Rows from block 4 of the encoder, named by matrix and row number. Rows with one number belong to one attention dimension. Each number is 500 + 50 x the weight over its row's rms, rounded and kept within 0 to 999. All counts start at 0. Numbers have three digits each. After the name is the row's rms in percent of the matrix's.
# q: attention query, key and value (stacked) (encoder.blocks.4.attn.qkv.weight, 576x192, the q third), inputs 96-191
# k: attention query, key and value (stacked) (encoder.blocks.4.attn.qkv.weight, 576x192, the k third), inputs 96-191
q.20 110:539470400500493608538473536491511529528422484522479541442461508402459500490516562530574438478464502444553639512532583474475443484449511568563521504424480591504474527511519497557484492401517510406512500375507555474442521458435513505449567517484463416527506526504491470488492456448589472412
q.21 092:517510495526479564496548521531533457548402451521348538383507512420458415434541426491499492434550570428537551585525469525528481454498527556382505358467495491422512467445503522415542537496570472527527407541504537456430530522439463510481499523554546422573565544483588422545581479405410537534
q.22 091:531523436466526466507514451473549426439541423463459495497473498552555567406535541533485533579436504539459490443515541459518472460514527524595539506495598521544458484462541487461541466462501578475517556442520528426466545469537518453486526561508478495507571397429484440521514402461471530530
q.23 087:516556540511415494481449463475513528563454564524467511453584426513501452562515518435469446482471529449586496507558480445529405619371518548487478471633497453457482528424482416415509496507555527530390419569470618527537451493521556494503427500486504567527479547560504587442517520459514499397
q.24 091:504479453599383402464589614522505504571538514520535524485421399480490447499509474485433510466564517523520526566510427532409523573500508512508486429501556574556500521492472476450393577488507542570514545552340542535534553574408439544478472582472603459466477524497509565476447479509480476436
q.25 095:493549538379444463570572506548558476542570521502516460561523503614439468533461557415427431447505423542586480373490517474451500493467507509544462505594476505551485522602546428470497400530458519533577468520467511469469449430506479432409522506484509595509504498460478524530547546534534397552
q.26 112:515482507522553457574473478529492525482539440555639494526499512541521469496542569457506405481385537536515494503467422554576632537509476518506503553469507509598541489498526471508494531614519477522438513421547561459526554576546569527598488400443465548501372467469536503573534574540508397619
q.27 085:520590549535482476466512529476465505547479494459394490522503476442506628471457499403542445523480519551534551516468423477637475467540464568518537438547500485441480547504520423504530513481522520461456502490491420508501524443451552559378448462463523474538552565410560482527470505538552527582
q.28 090:481490421554619531524481477416438435497442517502520518466384422468485545521589531502482537584582428466422518431440552487514535435435550475549444497448608413536537444590591453457495530430539503514503481485428502501384514528451529549500500532490524414533470551431526497514387541528491557458
q.29 084:460516491526475571452459595453530471476529444520510552495492470516469466516461511575465542472567438508612503554503452514452406541557491428442507418476542382527548531555487541475465518533432438542623575499515496453429442528411556489465485442527522478540450599543565611456600518470512414406
q.30 114:479486481529467441377542414461571463464517563437450495558547477526526435533443509473456435435501499491634499442520457503501526506420467552538494469503533475481487560486477562562545476526500502606482533511457497471563496383538435491483448621529551481529538449589530623582437504527506530495
q.31 136:526486551437594492470480423525538499426574518558574479555602612563542461540527462504370466411451461558526434520471478471513551534561447545515533498551428484519522509502495486482517458494516451511568471526538527443633524491480529518486505523487479497553463427503436575511464444487466497666
q.32 101:460443495549420491485503546560328500430426492374519543514584386514616468513489529552470481482453372481477578520503528518528466470507444374505467453557537485484509541580448492471458506476559410589484418568541462491537413413479473527507384469521493494548521443492584534403477496465487524485
q.33 087:482511452458535549580487593482518508536460478399488465430522525497408458485578529549519478519468620597574539534499498480452456464489603631553500498535438556472402503490506494505489452458522573535498464389506565504399545437545436445532512508499483445505501412407488445504413482506525476502
q.34 105:487475573528434400441498424493421466490473627507514511443471435514579551485398510511470504541554405545424397365476461502582541513527508522538463473500549541518483517520520482525414458487583577495475521558455570484509441494512464487543510575456477530444554428506503512503454503515473588612
q.35 108:620434554506510513608353447542473503450491519543541537502453471498520459495552529513579436489520569441561404542500474546518467526522478470528460527486469404451529406462499484429472459600481477480531537519411457543512468689571557416643496538496488514486472547606528578537445513524515461508
q.36 079:479481456436482520473540426492550506490643471523556469510472507458393578532425491475446564500379497699396392404393499500508514472545606479584515569543553518535454415572554497552466481478534526467490582488521424551564478568495479520506542498488466476456482436526467435413425518506513547507
q.37 102:502498509456499538511416561542443539471448470515518468517540531540599453556423554492602459460468450640602458453478508473528524530555495468468502396454471489458536527487518539486373539411523532473517455476493346518429520492516514540595477463490488432500473497544472554468514498500478445569
q.38 100:420498436452504491487530502542496537520566469491545555560487496446492488477487505511515553466466529536490542443510564500419537555568539369464469537613341600504557541592474555450538464490554411481473458580517408540504433516529449531525573487502470480530525544435426432486509439491509449516
q.39 091:487459540493428621644445469458524536479580525511590505517475475527544477495571486591510453500480548451411444559503430468533451556555558498540474559450539396509559448446500578539447488502366437482504459433513509521448590592472467513589517538519493553515507415512406498486623463516480418533
q.40 096:539552500461467413417452475450446505430509541445518514509486418584478581488617432603589473403513453454464508541477497472477509434422678543399499471627543446486526509590462472522444463579514492505511569497436490439563529496506529452598485454526496514471479446537491511456575508482518482533
q.41 107:522495517506505535521529497525500484393516580471608482542507557583574479485612353574513469464352390423566478465499487527527500488444424479446486464407525558505416554467460559494457530537516469470477539461596506446526497434454529514528500417465515516437382533497479534519492486519563476508
q.42 109:430528555427521531612485398482492495607466551512473549503406581487468470487546499451532474467475568470579544443471460458554520511446556483506435483464488412509500453382511530460514481460502603477511521556520574445490518569454469470475539555531459486523516460588498575560425581512552514509
q.43 104:464496434477543533487552575520409490503513561518510588469469389512549537432452555404551630578456468482339498440531490544536489467469521549551491553436560493521534506561546442499656474568607478466511476453557402534527549417528507476513521469431517504550418514489574424561459547472506513519
q.44 111:550546391507493383325608502481571481479445441475468487406509551437489535480527479432487524489494561487496464457482532496433518497484457489553536488565432617568526571465506509429595553533474511494501530505570463541469502555576546520444564566465532456528614420507486513418532531507504454447
q.45 095:576471529498432483600474495539457535516550530481551473458499471413577491566553426430549492467518450569522507523514424466520443538492565531507450464429579539410480472531486460527494494571515468554524450519414451463482532343453512516515475458547530422457487509595518602447397565508505480462
q.46 095:472515538460540519465466569525450502574422461525477519533493472502435437454429511532592525537375521531510565475477489499512515471423511472485540457517512544498559494510530529499618519409621531497506577524528476412450518537525459499453536550528497419483480491509434571513449461448526571496
q.47 117:527521543548499526681372485551480560688469518494469478425512536497542532508542459475563439567525557521628492529519559491584463500487507539521523494592459473484411617483535485488567493504510516517479544569496566453438527579527500563546409494516453462533497471551533510468513489477437491482
q.48 104:480491476491514583500463507449603496445578404516555494497469514506448476546479488563524519533420498497394490411494438546574462557470490554469501656504556509556568557503520530601552512493504568537516512509508609429614444419468479399466510421525535500528496445456490518600569569458555452581
q.49 118:501492494463471529624573501567413428494511445492431442390503573546501497470595544505475509465476437422422541515459594481442472393591395492462588556444478528483538469421519486628456405474408521496493519393523463461420494497560459445445616554455435506512608436453454400468500449458515497588
q.50 099:420582430515430518387595567464498475580476579519508560484508455486426579558432456464476492477583420515470529460488532470510505497521481459466463470486437501532548582570483470512547446495529501509540450514557546559467471395405561502460541433415553559464504502514518469500493560481608469387
q.51 110:472532518457508484567418458496435480511445538442462507557493481489497440503523488490545459576569505386502483510447552485450444484515618587523443493563460415474459366557514483422473445422403493535500562497495474543458572521454437463501534607542438502519592533465450515409476465506441618487
q.52 107:411454485499561517504493396562514533485533388526547526504539503529577538447486517474498481556469456510369453493517462538605563407592470517577540627600624378536522463485518531547465408592363431532513464638592422533480591627554495496544411447554495509480538505476536427528522536499495558535
q.53 100:597481551456520576604444470541468556532584479433538451568509530456497422472620478593586380444471410408453576562512587508619480558509518606472500534489547571473441544572513530549532473443419512506503502494424572481608531397553590419480504476482453511486566464437507492449557488538533501540
q.54 101:478509569448495547457404508484476544553484460463519484508466447500414431504366513525549535480567523566487361460501483482548462489476617522481547439583412454485548517536518508475394485537550546496542555584495424586543472649578410428483443438523451478575435514530440585447491480537480564493
q.55 095:479508550518474486536495594457434513473570518509525451415568590528485542558577494578373492513521390448555493634462421502468526571631398487434482492415409378527517434478491538554451552439625544422453538463507498544517538484506445523524527585498544527477553422516538408459500531493496517522
q.56 101:531473528493531502476540465573519459425518580541520532459571469580560441500533524536456482436533568428518479552548535493556511527475482541496458521432435619503622546497512504475462494582509477464409463484499528531540522484595451490555518590508446504543461507466510495558471510477461394491
q.57 097:561544432453452456491487500463491503590423524426482509504477438485462536477511484526509598491498512404478606382418600529467525450439544506523483492539469490433483534562469507518605519491505404486455604428400549484525461447493572500472408522437566497510596506470503488519366413499583587499
q.58 101:557520454486535551428467539513488505384401527533506435528465472431481574493383512514576529505513418500431506479529497457488526511526435528452483607455516572361497474487486492491581419410432455481437477516491418462493473449515511476570478473536477534478637418573444531603422446487473451486
q.59 090:507504504569439608461595445477491441388507593474477541565477460487527436470556486576518505472532475282496503560523457513553478483508498635577485500476427377448459523529484508520464507551426494478549511484498529573544513458437517499419451450513499496498461484507508448559606494562444446488
q.60 291:502463492508532438429408494467483515444440535428497470547498521478549397518482532454489497557517437521668466587511484485383519580529449413533505373452451529528435508504485515465478567430578411435471519567449346546436535578540504541546503542517458568434431539519487586503560503540486472415
q.61 092:524473560474467479529484465506474372391494538579485514475535544519494538500576511501492670458560368431469483496489607461470438467590381417403440469376535461422534417490486451508467435370388503468502484525498448504522542554437525479481457651510525497494514529461558543518522533538520573487
q.62 095:425512484511513545559439485521521537535496526456545454374468435407520560513400496457406549434454384618469477372484514465536502454483548476401459458540574545424482570514504516480478478458521413520497516503465497413456467463457504514542488460535461537535461606439498474582499518464521488515
q.63 112:518548539454459480452450557469506479482532486413497468443441435434420445511593412555547531558482471516451486484386496462501478527423511467509525541448665522429555487541540487531487459518480428507522526416552463551446491389513459450508484529491519592548529536576571576374479523465562493510
q.64 100:530506600558539550459531513532503473501487521585443513479570471515524479516484509433537500456483526475560549514545433519591522549512504583524494424371455565527581496486527534436442567447504622522512451471628598421473488411516530503543599484485536522533422485487547426551494564457551478525
q.65 090:540512540500514392439486541417587519538489568505537578469493430512515396469474512423434543602480593427545452420471535517534534478534511443492582463431587436529507513399467469484498613473566566510474493498499485510571643616517398554531462428556503563507450535494430401486573406459487466600
q.66 104:582449541509486470578507524582449508407489492532524602541480530492451419487574550529655509468428493533551596530545509468506505567381394489543435547461592476426570515519549518452538520554483483484482463572435446481530518435512481574440488473496516421496515502547499592478496521500495487436
q.67 096:452479494473489483508450510474530437490518569485424525473474591449543552572484503522588482497502476433562542672519505516472464504471471561501461426506441468499554589476517485533482573503491521477509512487490573438433413530442505548529584572508583494482465456532513527518520483513408391512
q.68 100:484492501474574506470389415497506518483611454608553464485428571495525496538382480488602426401519525492433499465472550446477471472578568459588555579547477439501562421506493539513504473412418378616507494536538485547494561528444423521496560461513532520433487427521473417458587540581471437594
q.69 104:528506508504523446551485502554448582503582489545430468453527544475443516473581422549469544412458391588479484470502467515419529436520525455474516562514513476446465490482526536527427446622500568530460522503513530495495572446451473477547371526540426554535496546514538553444432460516470572509
q.70 090:619470501519497554506577569519462444376497520596531530561517436429468362515537523456596488441415499553482441537424544436564463543445468585532495604493550430494440516505534454436526444421465529514501435429496452547520579366506494495461450448472487492509474457524554537451418550525549439398
q.71 108:522465526501544409444473526417534580545417539485501504495489556520564495472448506519501467459531566425550395572476448536538504579426509455556522445518557418489530526441500531433551557559432471511485478627403407460405564521523457543473542542497508535474407569498530604506478493482479435486
q.72 112:494473497479406477553513452569520490462548577348587531534430588580581549488461521600527476509420412429546527482475410502511469460557514372512444493428586524455532506539494467484425450474438478571500538518403427488561433495437443561556517555482478510488487456532527466414432564471498467489
q.73 103:677513386469551501577520410557526511490502408532411460549550490496492470487441558552598536505509457540489450509443438515564520467642454523445435527524534463432505568508498566584434462420405548461481489557520404533477441430505439456559514498555464489466510450490404416520411470485515508578
q.74 102:521458505548511480469506474431480563497484493526523434531472426443467539501482486537433473430571574454492505422522486470558525539563534475470506433508571428493549439483445495461506542560551449669546428591413559498522490544332483505555457413469486493553507525536516459501509474458446552514
q.75 089:494520586528477400513554522601502456422492518544486601483580367574565458480622588541424531474477366519503479589525517491465567530585436432448467500418455482473537396548448478564569476500507450516475417489515412533451585541509518498505507554524426435535491520459450453541510462462513447488
q.76 105:476517485570396435542484515561549483477539637523445515412468478526586572445578589440520487484410419502473491553549464475543521520483488493503412571510577472432500550479419496552514547545518510495574435576525579580547486442450465586426595574615513490385416462518510416592515439516513411503
q.77 088:519497494532549463534472591515514546529629529480618456478513462459545508567414449475564494521592505592542590441489455528554473573428587453430385503496491528546527498551458515464571517486523448551560494516567579398440549430492569430585455513569620453516477525567570580528469592500455504529
q.78 099:598547460584500431437521468519544522507417538498511493442438506548565491500526558447365457514528541497382449474515451519545453538428506503563461442542486506604536507489466523505509544641546520512460430584436541529478431472460527524566528528433499526490561431417512436568523485526483566545
q.79 106:422549532478376549479409456483591473595588518461489557551441511436535591524553468470551456531580469461540433475480639475542554522544563536503479568506565544442464593521507459473499463544540520545524506481500471527563476393468532551474452337483489579498536515491492470478524443435615435481
q.80 125:512459539486515462565521508523545461558630483483526385376537474536538442537508439497498543507560507457418439426405540466538530551451493465430514396421554531483438357481537481516521470454555516541408504415499632434495471461431479439493529453454456547533468510528569478594469527472540568587
q.81 103:496584411550549511497524549433529566545510567415523443425462629579366537477501489598470437580491538482519490450455483464548493497444599586611521480496457494539475619494514509536548561429542521546542557479487571543543595443416521493424509500470500420458537426449457499513549552456504403501
q.82 081:558513442551423506465534417535511545534469548534487570532458411426539541576378587473589423543479536492545436472492546542584484499436542487539458464548505472410508547453521487432444590576481511487464522513349545492466399541495569503407451435506557513434426579547500549452539535523510490400
q.83 108:469539567519485493459551408502463500457474517430455523423454530506487560476514547563420449444523518528440452507479495510573513488471526481559549584564400471573433542456514542574463502615546483462459521659530510449541484561615463564420481627599472546503539492430508510497502468501420473450
q.84 108:473523591506471473608398543499520484589530500417407461507440501481496548542629434513536434502508482492466489510441560492456446481475520527444500409453602523484468519524509488543480522489502602427519506337517511406481493423454561427476547624543477439447529435525460573521431421497529467490
q.85 094:478516438500567421444431560533423525542482521592547559572482439477494506447467517520490376517484559465448545476480528499458501527508479451546517424537590513578473558414496447387462482510591510550484545375458349451556582542456428554545580509473465493466558452487498514461415534437454544478
q.86 076:705461470543504529579565503534491482460502438511458505389543435502521471530532471419434518483449468454530521490523398532515460486496413445423477553471525406569508438532507484553493446505518494521514483549626481568537466412501558487533477627523406544590524546482560450508512500564446488457
q.87 101:571486523564554517520476513486486488610490536512547535506442576450419438481460546536491519433443513480527560441574473514456534443405463491598430404414477592527489438458483508528620540527555454603500539407531589443496525403414450477499512443476519491491432503509471479515484556489486536542
q.88 108:438563452401513614432487629521559518541479542541434504452539510515418443533451524492464479420510551501528609490519456477489494511485566543421517486545417518472501493482489470517489440445555576542538465575554475486411488423409532474423533505550500505504462528435473437513529530497559503487
k.20 125:461541479435546564590457515539476521461579455447432396593537526460435558525487527578570527426502461582459514446395542462451430490526574566507535574515377520359454497519507531557460447391438482450498514409449478459512481399487555470458518470518479451481513439477433533435456416505551522559
k.21 096:436517560484520551580470535425523490486541424495461473564485555524494475510501548543473559420480569564455560546508592467533399527511415513410513563582467505433601492473512490520518468532420445588532452654533525468526451553461484523458525515488545404577574449512470527503559503508513486493
k.22 130:598471476508545519472494458539519499460586461503491453548432602461504468446521580508607507528341483536425503493503506489477481482505506558625527575510573546576477480452533520471577432502465568505486550421506438521534562476572507502555531538457483452438489366434490480494419485562541503509
k.23 117:540488526519457630503565566482460428482511564489536521445565458480488447563534510539463465496505413456485585545501504500507438559499477442413437479413482540486470515554467505493546451431584521549498462449516512514489468394405626482513413520457508484533457563546561536493516614470566479395
k.24 119:478468598502470601568513476491509432461405476581530591620551422446533420543499506463563559484510531490522474552520559517560466534438411470471457479400485515446488396530531499409576487478528498530481423347436478470444400434539479536556572381476621576469452574518580557522405452523541459475
k.25 107:458542590471436571502597444576543484473512501433542531445546514485419503549583522502518481448466444451526491476498556502490445447545515458540420562496467522450432523528484457536431394506419461560550444426395499558626506313442436495443523442515487470428540508438556532505402502559431484482
k.26 108:461529457459585565461474428474659606610537431425540567493429465456533529493533480498614536581489680529421568390495539497515492542473575546624561523523544527538456564455545534449574523496506493581531575563541511473494500502530478551497492461464566485556458481442528478489510514515551514441
k.27 093:561490487504539568478519464518461529571464468554548530485534498488438497460453449450471661499512508559407494453559437576523552426423491499514495428600395455475465399505525582483502469480376514499518520461534614599471463659471497452503483462505457434549507522514445524506546437531421519552
k.28 090:451477458567483490458539583458455433475425524543515494465545514508455577526498450571461391502489470449461477557515551493475518491511482463512588476451473532493499602548506472538501507514545545491481610281503557544539544538432448424403555543469469565445597407511457602473460440549453487440
k.29 115:490488591578427496453503497563520538485403471569404556515563477419495515558435545422447404460601553451641493576522439474522485515537470463402504494564447367506605575472469501388443525545470491518572473585507463521486506491506520509452501507510547523489454592480537572493502475508499483368
k.30 115:501501471452547520603398644483468541477536433532471501524492540467499410525578486485562599516470428583539597469590470457464439555440446492507506597473543447410494581555513481498567430473540540532514452523552423569464614402476579507508436459518460487564522509500481585499504536473573530389
k.31 088:379477538488558560431488499487539488500459485451497540526498488568497498542465520529490474478564581490530545548453554420538501505552625490443573524513540381534506532521490491525527497505460440558430518552456358572523518538491398641430604478463545546435483480489510507484522391498519385479
k.32 101:530472552566467548593511515507507485518533516527573524510511421589444477449573442550383562499511483466496510516496501556541503505500566548329513486553452456473499533506508476446469602535480489497489522627505536572523504531405542564452485483476503493574516561527514579520549598452544508394
k.33 116:520508456426674560541563611562507491527521454481466444546470459482418379446482534515644504528456516528459577525494509511462492496550570521474524457479465589462492542508539516532551455411547501473507492383517481443439544392553478460485531524504455358485555430437428481503384477508492473490
k.34 121:576478525516476375464496398462533537450561526523673472494457531544609499429596483474439547545530529520472457460563402541563527511463389475560486450504587432599439475459521508501523438596571465484481511578539456500578513613563517561580479480507477538500517454485552473533480526533477474526
k.35 112:471553509485460454449516499420530477462365553575484451558453467470597469507472526515414477508549521470549523507425460520566590532575487446588514566557497480434512563526420543421474466548562515464533435555519561563491565525490569522542529473581499575437346453564537562504430501433529546501
k.36 118:510482466434505488467518320487495485451510571481459503506475470544519477467542537552462534560459531486435359534448557482461549450580423438524554524482502561559445393523514553559443485460539473455482596492462424482556552614547416510473464582469446491430521467471382357591504421488501492592
k.37 115:483583548529503487498592583496557528503421534459470544430472554507514530474565465459502477484530543470490561546495506482526482529547471509482564563526429533482486463430525476465454508419460532364548501523511426482431606514523447532458452474505379472489513485476500434476499535535467404427
k.38 114:420515573443503474535463535460527501519565396527506450546525493565475500505488451575511482425598492490517574549479519503493577487582553430431502464570324490409547479489436554528440504453440522514516525558493542403516488469456450444532506489542544470509513562431450447520598419463511518610
k.39 102:453470465492527600612528524477423449476495426482513520445601453352582499574515522480465522534611505488404449539489440517534531476541552469527558582543477507486488484436472500559535536546494423492479532480535504629515502520491465407549523514433545458455574548474571496426579468539376533530
k.40 108:516487566591411476569579386585476467542522573583538555491455528637477512486497525492494400497449448470522449477534504494539502451548479412444513491609462517477506527584516463521493494517474539515413482515465556618523539590479476439531404486523509435520511540492521487507526513513453521454
k.41 097:534476474517424450556455468463535450550480475430553531474542494448567524516549481520438443561404460547419426445529453553547484486419471534585441500460576559522424530416576522458485492483556604474524530528531569592586572463511450499545595467493463517470494527542491504573502471545441489490
k.42 104:500524489508475520462550543450539456462471551422438491579464471430553551565487557528551520549522621516522499513473515421547491513468513602491483470502485522473504463460480481433580482564579574566490503567506576550616477498488496496415535440533533446435494503580462470582488432472431505454
k.43 114:476486461481548419519478585483540514489433507570576493461451457528559511435526531475523553579493682436523574503535436454515484531416531475526529461499490581555497468505515482427613556464536522431553474393546456538490522480528489493479562621511489595494429522545457564507521491467525469523
k.44 114:539451511482571387453485543532425476526426405489412500449493520403506363573482521447606449527495505455487470550444470546483542538518468417566508435382541475571542466418556558503541515557457461482453433437505480439466551587523481541477471543460554532474556517534546553500553505486441513501
k.45 103:498558441477495529465519416515589509495490580588502499373470426529556519463523479393439523490534524438490485447475484540613484467387525529615505509409498529552462412495565501527469526616470551527581481554462569478575517474498578522401466395414581435506581473418519431586485525501531475518
k.46 127:479489555482455536572503559494461484493480437560440588539538483445500450502510567512513512482469615500587541568504472487515477508397403498404485430472430482476586523511486525447563536418607554544475486533526514472488521530496460472450579556559585467521405594540526608526524541452520464476
k.47 125:476538542607422522488582506440489499503627499501490542563482451516502583535405553498539525463592531531469472514445549479604470560508569433545478507538447490437510580547472503474512647521502522468470521512514530533505475433506464525416411437472560547456421570489579492477472556506489463535
k.48 092:474511500531459580600517450528463515490489516551496596500516499492505500550631486451547564525477568484453466416566516517441524528432460540512510480441482522448501405444476532560496546464583599530443453473551613533473379489467477470502499487583450451547456512456510476641518488503529501550
k.49 137:459464502430536505461468569515455488509460387444515446563514595507457461493521576502470473527501462506468485541468556483411469474611425422484566526518501445416544428487510523579483430440402456480473542546506336635395576623513437476502593578504474525512539479471477533446568462505478541506
k.50 117:539559457493462519483534468428545509506540521511525399539450541496419538472534503554486439489519500518454477450438505425548509508468511609545495504467459511466403422502502449521532445449406554512498535457563559578486492458488604404458512459444485537511509451483471423515506548530597438438
k.51 112:435539533509496465471449510495554498495509353495555452518458525471477457379525542455493637463505501452529596609464516438431474434504449504444440431485501471550495483555507481452550382454495499512497515441521336595499517609603445509548542563457456544495531547506447527498505523446539431532
k.52 130:356499517494488379430485493476514499422541471473448516476530519492611626451412556477481508512563509509467388558440514470492553506631500424489519538546548466530519427474470521459438496498419429461508439531463373540433480702579442523545535601523487552498533487553442509449515487475482510547
k.53 102:474578526497452553491462532542473504521506426547485521501478533554485531470475586510596469516414545559503523384489508526480519491481594618643457545530492609496500527539518561584484516462467555463456514469543455493416514507560468504483553515568434529442503503435410521470476400449600525614
k.54 113:487542514499433526555468330510489482374480452591510451516495507471468631554499574462456514407602551522457530504510529451481432495553488515486454565567404464397460483563484514484489413425471467468587452387479483527531513448455480466466487464520468530424528561470446489548513473543520536502
k.55 119:520502479526520554497445557472459500490490523491478571362565480473383519519506472583522590456436477509446470548551522480468468502430486399380469423457491495560436473523471493533401469502502468404545490479505469505624516484510433553491403468544477470538577487555506516438535580554489595432
k.56 102:524494531483485465398492498515452471541534560478401527443565539571524438534517388473523463501552513406538598575528468480501448524412438462561485471545521498559439430436499486459531457567543501482484529416471437503415558481460491517499469619331444382520533522566493574511466541497528552402
k.57 108:531473559564515432648489559532470447553506471556449540481449473546440454415488436517563558501414500533432522475477473481571464515527560647450484470560440464556509566477474529473574573472498457521529478472461497548543519488574511529517547494430464459460528522456529519504489578504468478503
k.58 097:500487481346530541590484553515470514418515431459377467472553558537479508535489472472413495524490547562444462468460479493438526489573529505465575526526395548488483433457516441503445492391513584482461488380501437497490549506522459462532499461559450556588562462543533421476482535466504517521
k.59 111:437502398491512522428482517564482472531563540510542458557469451399436512485481485583569491429404487540476516508519471477556533478453551634564505449586498557466387591504519454571491491500510505539499503416516511566562479393496513463482567467521506499477489428526503548442453539538536605510
k.60 063:538440471519495501469488431463514470563534453451541534549506551554472474472489464522592385583454449516486414485576450510419506453408617582499500430497541521521474468420530505467544547529347565610463540527615473614388465564484584461526544525414557549527586500512446534545578496471544480471
k.61 110:498504584509462500478491536526526466512431544510473471438470410536465444575570483602329585401595436476431517522446504428505489482530526473468572454584390428526453477495465452512430461511507556540519460581479403576447480511417448538413437446506473552414474531519524462480517476543452481460
k.62 102:543469446410546479494571577493492458491507532538489504510564513463412491584488549492509470529455484499564447527541458490554511484548539504446477450557404490480474512488548578512388470463536540577545498488504584511555511476403471519485549440496430503503629480520471479415480431488503527429
k.63 106:454525498432508535388426588473456494496449516488475599451483543481530380516529540449485512550494551492557445517473522576461470502482515466519467508447503580549564499436530495547418526510449555601442429522486499484431547513473437497498587500450506515505499574495465501444556471472542534497
k.64 107:558516443575471501463505421492490497530500558546455549410503485387613561511422573418497573576468545524496462387559421546498492548457536482626496537469552499538463507478484499434491569599489525524488522477544569414502443476511545548549521463476504466511540451528538593488454518492484641525
k.65 094:525474592512525450520475526534467533550504553412500554503556562545585508492457451504467526445556425498459468443473580550436541534612486451534496562608571520523518489494501451519465509437424583429417564539515388489500474564557411553562430527513494570526529482496478503500472417573404453575
k.66 102:460451558607455445508550507528590403471560542429520505530509432510530539515568478483465492545628509549542506484508394493552582539458531470518510500484502476518536538528439546468585546566557493517523488512505543425536488463504480500500502507531615504575467480539544552563512487505489476557
k.67 092:499528512485480463535446539475456568496431665494463571435498527513589532505450466443483580516548534461476432528627476520514440490403507444486493507513523518459559480540506502417500562504593465475545530527523462528551490550431441587553512513485504521522464545614481518540446462486505570573
k.68 098:514548466423517523526487531533457427476448412482405399448501550447465571512471450506507507468536503492467434467509510417471530480669559430429556496485481522449510392520473508509445475375485494524540469475480429444400504516496468432465611520523445461582578422442388504450558437473499520535
k.69 100:445514554499438507486509422503549422548578382448433438552496510520426524495460538537525481360534515563464489365476571485497531432445582512418523528539444446447456498520537519556484433427496528497519560559570540457553410433521457548488511536506458492466504474456501520545455425519599587536
k.70 108:527498414519418474563527513507538440580486598529453490524510486508429513526506464523423533442460473474582435488494534480560444492436548594546503510511568498555456552490492503475584449450512490537550548512480627507564507423426558515442423504414526548474456468561546540498503490547538468484
k.71 120:523446469526545378454472631435527488459472448439502534480475524451590465561533496541455533536589476397619531619511496516452511560579399387494558465458563450539553572492469501463489564513440375438531505552438394502432546587578499543494539587511522554470466618532507583415621493508465426481
k.72 091:490484450489443351609437484492546498517488499493539517536489543514521536465588430503479562452427458579512553509469599460406530498535416408537445541553400452516517491391418486489484484424560469446450493588431524510451505586497488426613517494522443540433571464459473534507529431479509491552
k.73 112:474456457412490587461505541554486428489478427450441456467535516415403430490463545611544497466477489529526514512528488491339508514541476563563503514462489580463457541469542528541503442386445491490506504426479466514471535484519404503505586489555474385520553423475421473495466442479591526523
k.74 106:534460525510473577566517459521466562481537465510462479444539511428541554503504419496468371422598479467520486494520425473578547476505531484412536498536472418449501511526466466557460510507552458541526450517482553542451423453388488530493474413511481473473470571435535521449554508557465527436
k.75 107:370420662440546499548491548537488542496525472485538539454560544523405515550455655561488500484468504558476584538511538472447478519541475440494531498505468472463549461498492557504570467416468553524571484540583528493472538517581418444492553504466483462425464514516378547478498517499502462489
k.76 091:656515521489480516502476615507543524489545477399437530545490478564406553506537449579540509578433426504475455513473528453440430477485545493514431487446386476531454588606503532444434544466498525572474539478444383493481428527479520459486446411501515514534576461523535504457556531500515530471
k.77 099:451483518505415481479405451540455505506506519503546519501544420539567488517492402541465491491585478479591529467607495577488436564399525383445418479492552529515544474483493573450500500595503499525488482560457630394602457519469452484545472473507601460586555612564555597525548509462444514499
k.78 110:505446497527503474526521426496467498396525430489571476529477474559570552486525463449586505564548476551392366478520495542576503432589529461569499607534517482496478470503522533570541496588486500432521494539540620538604451537452561535540469377460467526458454382502514476560500507496478479537
k.79 108:465515562544484545574499499526586432507581520493546469441473506490438485631543457568414471431469453502550412529489553547514547502513556531480440592527497479504479516538521481531514443528475568605606504650554598441610411411510463535510501462515501515544468466504479508539428487534520428434
k.80 092:538531542540541580571541494572470451541441497505536458467452410454518567516608496522497515452557589438435607409517553523562519536511617513535495579516355527504482503461498475440545468453625579513483561512505585553546466454432506554561482501475499453472517500484472509485437558503537653533
k.81 111:558507482505530475538471434487480550490501599499538484508501524523522529531504568506523518543480549504508454334550479420555541513378505575611471563486516561496422532521510479451556495543465502479515461447521574484548441418550587443512454456451474484481384448491501498507497522510541495512
k.82 097:480491514603464551578485446499525559501518471526494522445575541485477547548504464499436481477535488491513466476498476492506465553496466497510469567509535487563413472516468479421475602562420423486548529451465581625492501476416634471506451415383502573464489574551525471407550543565512442468
k.83 095:432542586472571522535440504549448499432607404520536405436485458526418531481531526455491605596459466574455492569516494474544445473557555526448554552551435526476543475650486536565492453466505497452424471507483481473525453552522479459547543478526432457541504499420430288498515523480460487541
k.84 105:489545551534559478442537507519545456587408545467472566516452402469481470508418476517578458569549395449553594434520513515525509458510504550531481462535498485525476584569533455424558577477515509400482535524518412465422449497521594557460504576511524440580585516479526482462433496504458509372
k.85 101:498438544414541406620428486581493551519487521487517557481536533515506457558562500482525489527454541543423465409563443525425507526491479490486557639443474493587547466446511522549605581467538557486479520500524418418515484575531483513588518527481478586516483483489522468507547567561474464639
k.86 092:498531555503510436433548426559539547456486502532501422501540506487469509564482389449417601564554422437517477509589449496505417530387441501437479498591437468466550543500446483487531431511417477605493442625423494500559475451484523497453391473509466535531705519479450529465544483456497458475
k.87 103:622556517581454494504436557507512469542463560526483485499496449487570477468563521430580527488483540543517565600528484508586491481400490539481484465469572526519518467491502470434525592567618660538462557568489586480533428411474552502474478436487537512508437483471460564538529531460489396447
k.88 126:528517526512526529519529607538464516485465530585488580530512444436380413495556496498526469472467580522580555523517466494581507520399487568482512448430456554489560567513507541495495562509563518568493441465482581397483486445475538480416497397486526381512444507554522585485449602470572446462